config.yaml
dataset: "short pieces for a synthesised band: melody, chords, bass and drums"
merge_dims: false
adamw_lr_other_params: 0.00088
batch_size: 128
Rows from block 7, named by matrix and row number. Each number is 50 + 10 x the weight over the matrix's rms, rounded and kept within 0 to 99. All counts start at 0.
# mid10: scale 2 width-5 conv, dilation 3 (model.blocks.7.mid.1.0.weight, 96x96x5), inputs 0-47, a 5 kernel for each
mid10.31:49 54 47 53 39 51 52 55 63 43 66 58 47 50 41 50 48 51 42 47 39 37 50 41 44 52 42 42 38 55 54 42 50 47 44 58 50 57 69 52 36 44 50 50 51 41 44 42 54 55 45 39 56 43 48 48 51 50 37 54 43 61 53 42 55 71 50 43 59 56 50 46 56 39 48 38 41 54 39 48 42 47 52 62 52 52 41 49 38 37 44 56 51 56 55 48 47 46 53 60 59 52 55 41 47 68 47 46 61 44 51 29 58 43 58 55 58 67 46 47 56 39 52 46 49 48 36 59 41 40 59 44 41 50 49 39 37 38 45 51 48 42 48 48 51 62 50 48 51 48 38 51 45 40 36 47 36 56 50 45 68 49 46 55 54 61 43 54 39 52 59 57 55 50 44 49 54 54 55 50 64 47 57 51 48 72 51 48 52 47 46 49 57 40 54 32 33 42 51 45 62 45 52 53 47 44 52 34 45 37 43 41 32 45 37 51 53 54 38 49 41 34 47 44 49 41 32 50 50 64 45 40 35 32 44 58 66 52 31 50
mid10.32:57 61 44 43 52 46 44 70 51 46 39 36 52 55 74 48 46 50 44 41 57 43 51 46 48 35 68 42 37 41 40 28 43 57 53 49 54 61 42 39 69 66 42 28 39 32 57 60 59 57 50 57 46 41 39 42 61 36 64 72 32 40 41 74 67 51 52 57 43 44 48 63 49 45 47 40 62 48 60 65 45 45 50 48 59 50 45 45 55 56 41 56 57 45 44 54 55 40 44 51 52 62 60 40 29 30 43 57 49 41 48 59 44 42 58 48 47 62 44 38 52 53 54 52 44 35 47 36 55 55 48 65 56 45 49 58 60 47 67 63 47 48 41 50 47 50 56 50 42 44 51 47 53 46 49 58 50 56 40 49 36 47 39 45 39 28 70 48 72 89 48 38 50 56 54 64 42 39 60 56 51 59 53 41 47 50 46 57 59 51 59 51 47 45 37 57 49 46 45 47 57 52 57 48 40 62 42 27 34 66 50 47 54 55 54 56 53 56 52 27 69 64 56 52 29 44 54 55 39 44 56 64 52 38 50 58 45 51 34 60
mid10.33:50 40 62 56 25 49 43 40 47 67 43 43 54 54 48 53 61 43 29 39 46 62 47 32 36 53 44 46 50 52 49 72 53 65 32 42 48 56 49 36 49 54 53 47 41 58 41 58 55 50 40 38 61 59 40 64 50 44 56 55 47 40 39 47 57 42 46 46 47 58 35 56 55 55 55 53 46 56 46 58 37 57 56 64 58 56 52 56 41 48 50 58 50 55 57 65 56 53 55 41 60 62 48 45 42 58 51 58 59 54 54 71 46 65 47 54 65 54 53 34 38 50 46 44 52 44 55 53 61 52 28 57 57 70 40 30 58 47 53 61 56 46 57 53 32 42 59 63 60 43 61 45 31 43 64 42 43 63 60 69 36 38 50 42 53 57 53 50 46 48 50 42 45 67 67 51 61 52 54 31 55 68 34 28 50 57 73 50 45 35 28 50 52 73 31 54 48 62 55 29 63 54 53 34 43 69 67 52 44 42 38 53 51 41 52 58 63 51 39 32 33 54 64 49 34 57 56 55 48 45 55 39 50 39 57 35 44 43 48 63
mid10.34:37 64 44 40 50 54 53 57 55 40 61 66 45 61 63 56 78 36 77 41 63 43 62 34 64 60 39 58 54 36 51 44 53 47 45 48 37 49 57 58 28 99 00 99 54 68 40 66 37 47 51 44 60 42 38 74 59 77 65 33 62 42 62 44 44 41 47 47 56 35 62 59 32 67 58 35 50 51 52 45 50 43 57 35 56 52 48 54 39 35 54 43 62 35 51 51 32 53 41 49 43 38 38 38 58 54 49 59 54 41 36 31 60 40 33 50 43 52 65 37 53 41 49 51 52 60 51 42 49 71 49 40 68 36 61 45 51 40 55 51 39 64 70 29 46 42 40 53 52 49 88 05 53 81 59 59 31 57 53 47 60 33 61 39 55 65 47 43 44 41 43 45 64 32 61 46 62 64 33 55 49 51 37 49 27 47 49 53 48 35 34 69 44 64 55 56 42 57 53 47 44 52 53 47 32 53 77 33 71 54 58 29 60 51 57 51 42 64 43 33 66 43 65 57 25 65 47 58 51 71 55 71 30 45 62 48 46 52 55 63
mid10.35:38 51 48 64 52 55 60 51 57 40 55 26 69 41 40 55 35 74 39 53 83 37 48 43 47 46 64 27 59 55 57 55 42 61 51 38 44 46 50 46 81 31 77 43 41 62 43 64 59 31 46 42 48 50 55 38 61 40 51 51 33 60 46 52 48 58 46 61 55 63 30 65 27 61 42 40 52 37 62 40 39 54 46 61 50 58 44 47 59 43 51 56 41 56 43 73 15 97 35 54 65 29 64 36 47 47 45 49 64 42 47 48 53 41 65 70 41 46 47 43 49 38 54 59 42 39 48 33 48 57 41 58 43 68 34 47 43 42 52 47 87 16 97 42 47 82 38 73 45 49 41 48 48 52 50 52 38 50 54 38 77 52 53 43 45 48 51 57 51 40 59 46 46 49 53 31 54 39 47 64 60 53 51 47 48 49 33 38 61 51 44 42 47 55 44 51 43 74 40 59 48 56 42 49 57 41 54 50 55 53 51 38 58 43 61 59 45 62 35 49 38 46 45 36 60 97 22 86 66 29 42 26 67 54 45 57 11 80 67 32
mid10.36:54 26 56 41 39 49 38 40 51 47 47 66 33 64 37 49 54 41 52 36 48 42 51 35 47 47 32 53 44 58 65 61 36 69 53 60 27 80 35 62 52 58 47 55 45 42 62 37 52 50 45 46 55 29 59 58 70 41 48 45 53 58 52 51 45 40 55 38 57 62 38 49 37 54 51 48 53 43 54 47 63 60 40 63 35 89 36 55 48 43 67 51 50 44 58 61 65 26 74 39 59 26 69 24 73 54 37 54 43 48 49 61 38 61 63 62 26 60 38 55 53 60 51 53 54 60 46 59 53 47 61 48 56 38 55 27 50 41 58 48 66 64 45 68 45 74 47 50 47 72 57 53 47 43 40 60 50 55 44 52 61 40 53 43 47 58 36 65 39 57 58 52 52 41 51 53 59 44 59 48 47 54 49 53 48 32 63 54 41 66 56 61 41 59 59 45 38 61 42 51 55 53 49 57 48 56 48 59 51 53 36 57 41 49 47 39 55 44 60 52 51 54 28 61 32 39 50 48 47 48 44 53 54 33 45 46 51 29 46 67
mid10.37:48 26 46 52 54 59 61 54 37 40 42 43 39 59 51 58 40 51 48 52 58 58 43 44 49 58 39 42 44 37 33 55 52 59 55 42 47 47 38 51 56 53 54 50 53 51 46 50 50 54 65 47 42 45 42 61 40 45 53 45 38 46 43 56 56 42 54 57 43 57 44 52 54 49 57 61 55 30 63 66 46 51 61 47 60 44 53 50 38 57 39 53 54 51 47 45 47 52 65 63 61 68 59 61 41 65 55 34 39 61 50 54 48 31 35 44 39 47 59 52 35 46 49 42 45 51 60 51 56 44 54 47 44 50 64 68 54 61 37 57 61 63 64 57 48 48 49 60 65 47 52 44 46 55 46 65 57 42 37 53 61 55 48 34 51 45 28 47 53 55 39 55 52 40 56 45 50 52 55 46 37 38 49 48 52 57 65 43 49 60 54 37 46 44 55 43 51 37 60 49 46 51 38 49 61 55 58 53 57 46 59 55 40 46 49 35 29 56 56 55 67 74 57 54 51 60 59 35 54 42 60 46 53 45 61 44 49 48 44 58
mid10.38:51 60 64 58 42 43 52 56 42 44 31 43 38 47 46 55 37 70 35 46 45 49 63 39 45 54 45 50 37 45 42 53 51 50 57 76 58 58 59 27 64 41 54 45 40 42 53 46 46 58 43 48 63 49 42 46 34 57 36 52 48 45 52 55 47 30 43 45 46 64 35 48 52 50 55 49 38 48 45 52 50 46 44 44 54 52 50 56 44 49 49 55 50 39 54 43 50 43 55 65 58 60 57 43 43 70 76 59 48 33 39 54 36 56 67 38 52 59 55 46 26 50 12 66 99 48 47 58 35 56 33 45 30 41 56 60 47 63 43 48 62 50 50 53 42 28 40 46 53 59 54 42 49 50 48 44 45 57 41 39 40 45 42 40 65 48 49 58 31 50 51 45 48 45 53 41 55 40 65 80 44 72 51 67 78 43 48 59 52 63 48 46 54 39 39 60 47 40 36 47 39 48 56 49 59 51 54 61 50 35 59 51 42 55 54 46 50 57 51 46 75 54 45 42 42 51 54 59 53 52 59 53 57 46 60 52 56 58 47 51
mid10.39:50 38 45 52 47 49 47 64 47 40 41 45 58 48 61 44 54 59 41 65 57 54 45 39 46 42 54 52 60 54 49 49 43 53 51 49 66 51 64 62 51 33 67 60 45 74 35 53 65 19 48 38 63 50 48 52 38 41 61 62 37 47 48 53 48 54 40 37 46 43 43 54 35 32 56 40 52 39 55 50 45 49 52 43 43 32 58 45 55 83 49 59 45 38 36 50 39 64 39 60 45 60 65 68 49 45 51 53 56 48 33 54 50 58 42 50 44 46 64 49 45 46 58 52 48 52 52 41 58 47 49 35 43 56 79 46 36 55 51 40 42 42 57 29 39 48 49 61 53 48 44 51 51 43 48 46 46 45 57 61 46 50 57 50 54 41 50 46 61 49 46 45 50 55 58 51 45 47 52 44 65 48 55 54 58 60 56 47 47 33 56 37 53 54 43 39 34 61 60 63 50 52 47 34 59 32 50 41 38 52 38 48 56 38 55 57 47 80 51 39 54 45 61 52 66 48 41 68 50 27 61 57 49 49 50 46 44 53 45 40
mid10.40:59 32 34 53 63 53 62 49 49 43 49 44 52 35 44 45 53 50 43 57 39 43 54 60 55 51 59 54 86 47 54 35 33 52 67 53 63 44 42 50 48 52 46 56 56 38 37 46 51 58 29 49 65 54 48 54 35 54 71 41 57 50 51 50 23 22 58 68 38 38 48 49 54 60 44 51 38 42 42 49 49 65 66 48 27 54 54 45 54 56 51 53 38 52 41 46 54 47 61 63 39 49 26 55 57 56 69 42 36 42 56 53 40 50 35 46 61 18 36 75 52 54 48 46 41 56 48 44 56 52 36 63 42 35 40 60 66 46 41 35 44 57 58 40 55 34 34 37 58 68 44 44 45 42 68 27 74 60 54 40 24 63 63 46 43 58 65 43 33 50 45 55 44 42 75 49 57 36 44 66 41 45 23 59 68 42 48 52 61 65 45 50 30 44 53 58 45 48 46 63 52 43 29 38 79 47 46 45 58 63 35 54 61 75 48 49 46 18 39 68 51 48 67 64 49 33 61 50 52 42 51 48 38 53 51 42 48 53 51 65
mid10.41:44 59 33 37 56 73 61 04 44 75 42 44 52 50 40 34 23 48 63 59 56 51 50 59 37 43 35 55 56 41 36 47 56 54 56 54 63 59 53 33 35 37 63 73 46 65 44 29 56 64 58 53 50 44 37 48 43 54 48 47 68 45 38 60 54 54 51 54 39 56 44 29 55 47 51 52 85 26 17 67 50 52 52 47 49 52 56 71 46 52 99 71 00 42 59 44 50 55 50 61 45 51 60 59 58 61 39 39 45 72 67 66 78 39 41 52 61 37 44 55 55 34 50 36 63 52 47 51 55 56 40 53 45 44 63 62 60 40 56 33 47 32 46 58 61 58 49 51 62 46 77 57 35 39 47 46 46 45 54 53 54 33 59 65 35 49 39 61 58 38 58 52 66 39 47 64 41 40 48 59 42 53 57 60 52 54 47 52 51 52 60 30 53 36 51 46 62 54 54 34 43 48 65 39 41 55 40 48 58 54 56 37 50 49 48 75 80 26 36 48 31 43 67 42 43 55 43 46 50 65 51 34 50 58 52 48 56 51 54 42
mid10.42:30 53 47 52 46 60 42 42 46 43 45 44 47 38 53 47 59 38 34 43 49 57 48 55 54 53 68 48 58 37 48 51 53 37 50 51 54 46 52 37 42 40 51 49 60 48 67 55 68 54 57 64 66 62 41 52 47 41 42 38 70 49 56 50 42 38 33 46 62 67 42 50 29 49 68 55 35 34 38 59 53 54 52 54 43 69 40 39 42 58 59 88 59 40 22 51 58 55 44 40 54 69 50 58 60 47 58 46 47 50 29 44 49 45 55 45 49 48 47 52 45 53 55 52 39 65 70 49 54 34 53 38 56 50 52 57 37 43 42 43 44 38 52 62 50 53 50 49 40 57 49 64 45 32 57 62 45 52 52 64 41 52 49 61 42 60 64 39 50 33 44 55 36 37 46 40 60 65 45 34 41 45 50 52 57 50 50 38 54 52 37 49 47 53 37 47 38 37 51 53 40 58 43 49 45 59 70 33 32 38 59 59 61 51 23 53 58 69 56 30 54 53 47 44 48 34 31 57 49 48 53 46 40 50 40 29 21 54 64 72
mid10.43:25 57 57 51 33 61 50 56 43 19 61 49 46 52 32 35 39 39 45 31 52 49 45 60 54 33 41 35 52 53 41 67 44 28 41 68 53 24 66 41 57 60 44 52 52 40 45 51 30 57 66 53 52 57 79 44 49 53 36 53 55 45 65 46 43 57 49 35 70 48 38 50 46 58 52 38 41 60 49 41 47 58 44 51 64 65 49 48 62 51 52 41 60 58 63 56 46 41 55 64 82 48 36 55 49 68 42 54 73 45 27 36 56 57 44 63 46 45 56 38 63 53 48 59 37 61 53 43 48 61 73 51 51 59 64 39 50 46 44 43 58 49 42 51 47 69 47 36 45 54 45 36 46 41 36 68 48 39 69 55 58 61 37 63 50 55 43 55 53 44 55 40 40 61 43 46 54 54 64 41 75 62 52 59 45 48 56 48 50 43 44 64 40 53 45 40 50 60 69 52 58 37 57 46 46 33 44 50 43 35 42 33 52 51 48 53 51 45 51 59 55 40 48 44 29 67 36 50 56 51 67 64 58 61 51 43 75 50 51 38
mid10.44:58 74 54 56 45 55 72 31 60 38 40 47 43 53 47 49 38 43 56 58 43 43 52 43 48 45 49 64 58 63 43 42 53 49 49 61 51 50 57 46 55 43 51 60 45 52 35 37 54 49 56 48 60 52 49 55 73 39 58 50 65 66 28 57 35 59 51 50 61 46 63 35 32 52 54 66 61 32 55 33 45 42 53 44 49 53 38 63 60 50 46 74 40 40 37 36 45 51 65 66 36 39 55 53 60 48 52 56 57 43 67 66 66 62 49 60 52 51 46 59 45 50 32 47 99 54 41 42 46 57 30 62 46 44 61 36 41 66 62 45 56 40 49 56 54 28 37 43 50 66 74 50 48 37 32 52 43 53 47 50 58 56 44 52 54 40 45 45 60 43 61 51 50 48 60 35 46 34 61 61 53 42 54 54 73 42 40 49 66 53 56 50 56 52 48 58 52 51 40 38 57 47 61 54 49 66 66 49 51 44 39 40 47 45 43 47 64 40 48 36 42 40 57 61 66 40 57 47 45 43 62 37 50 52 59 56 60 43 60 59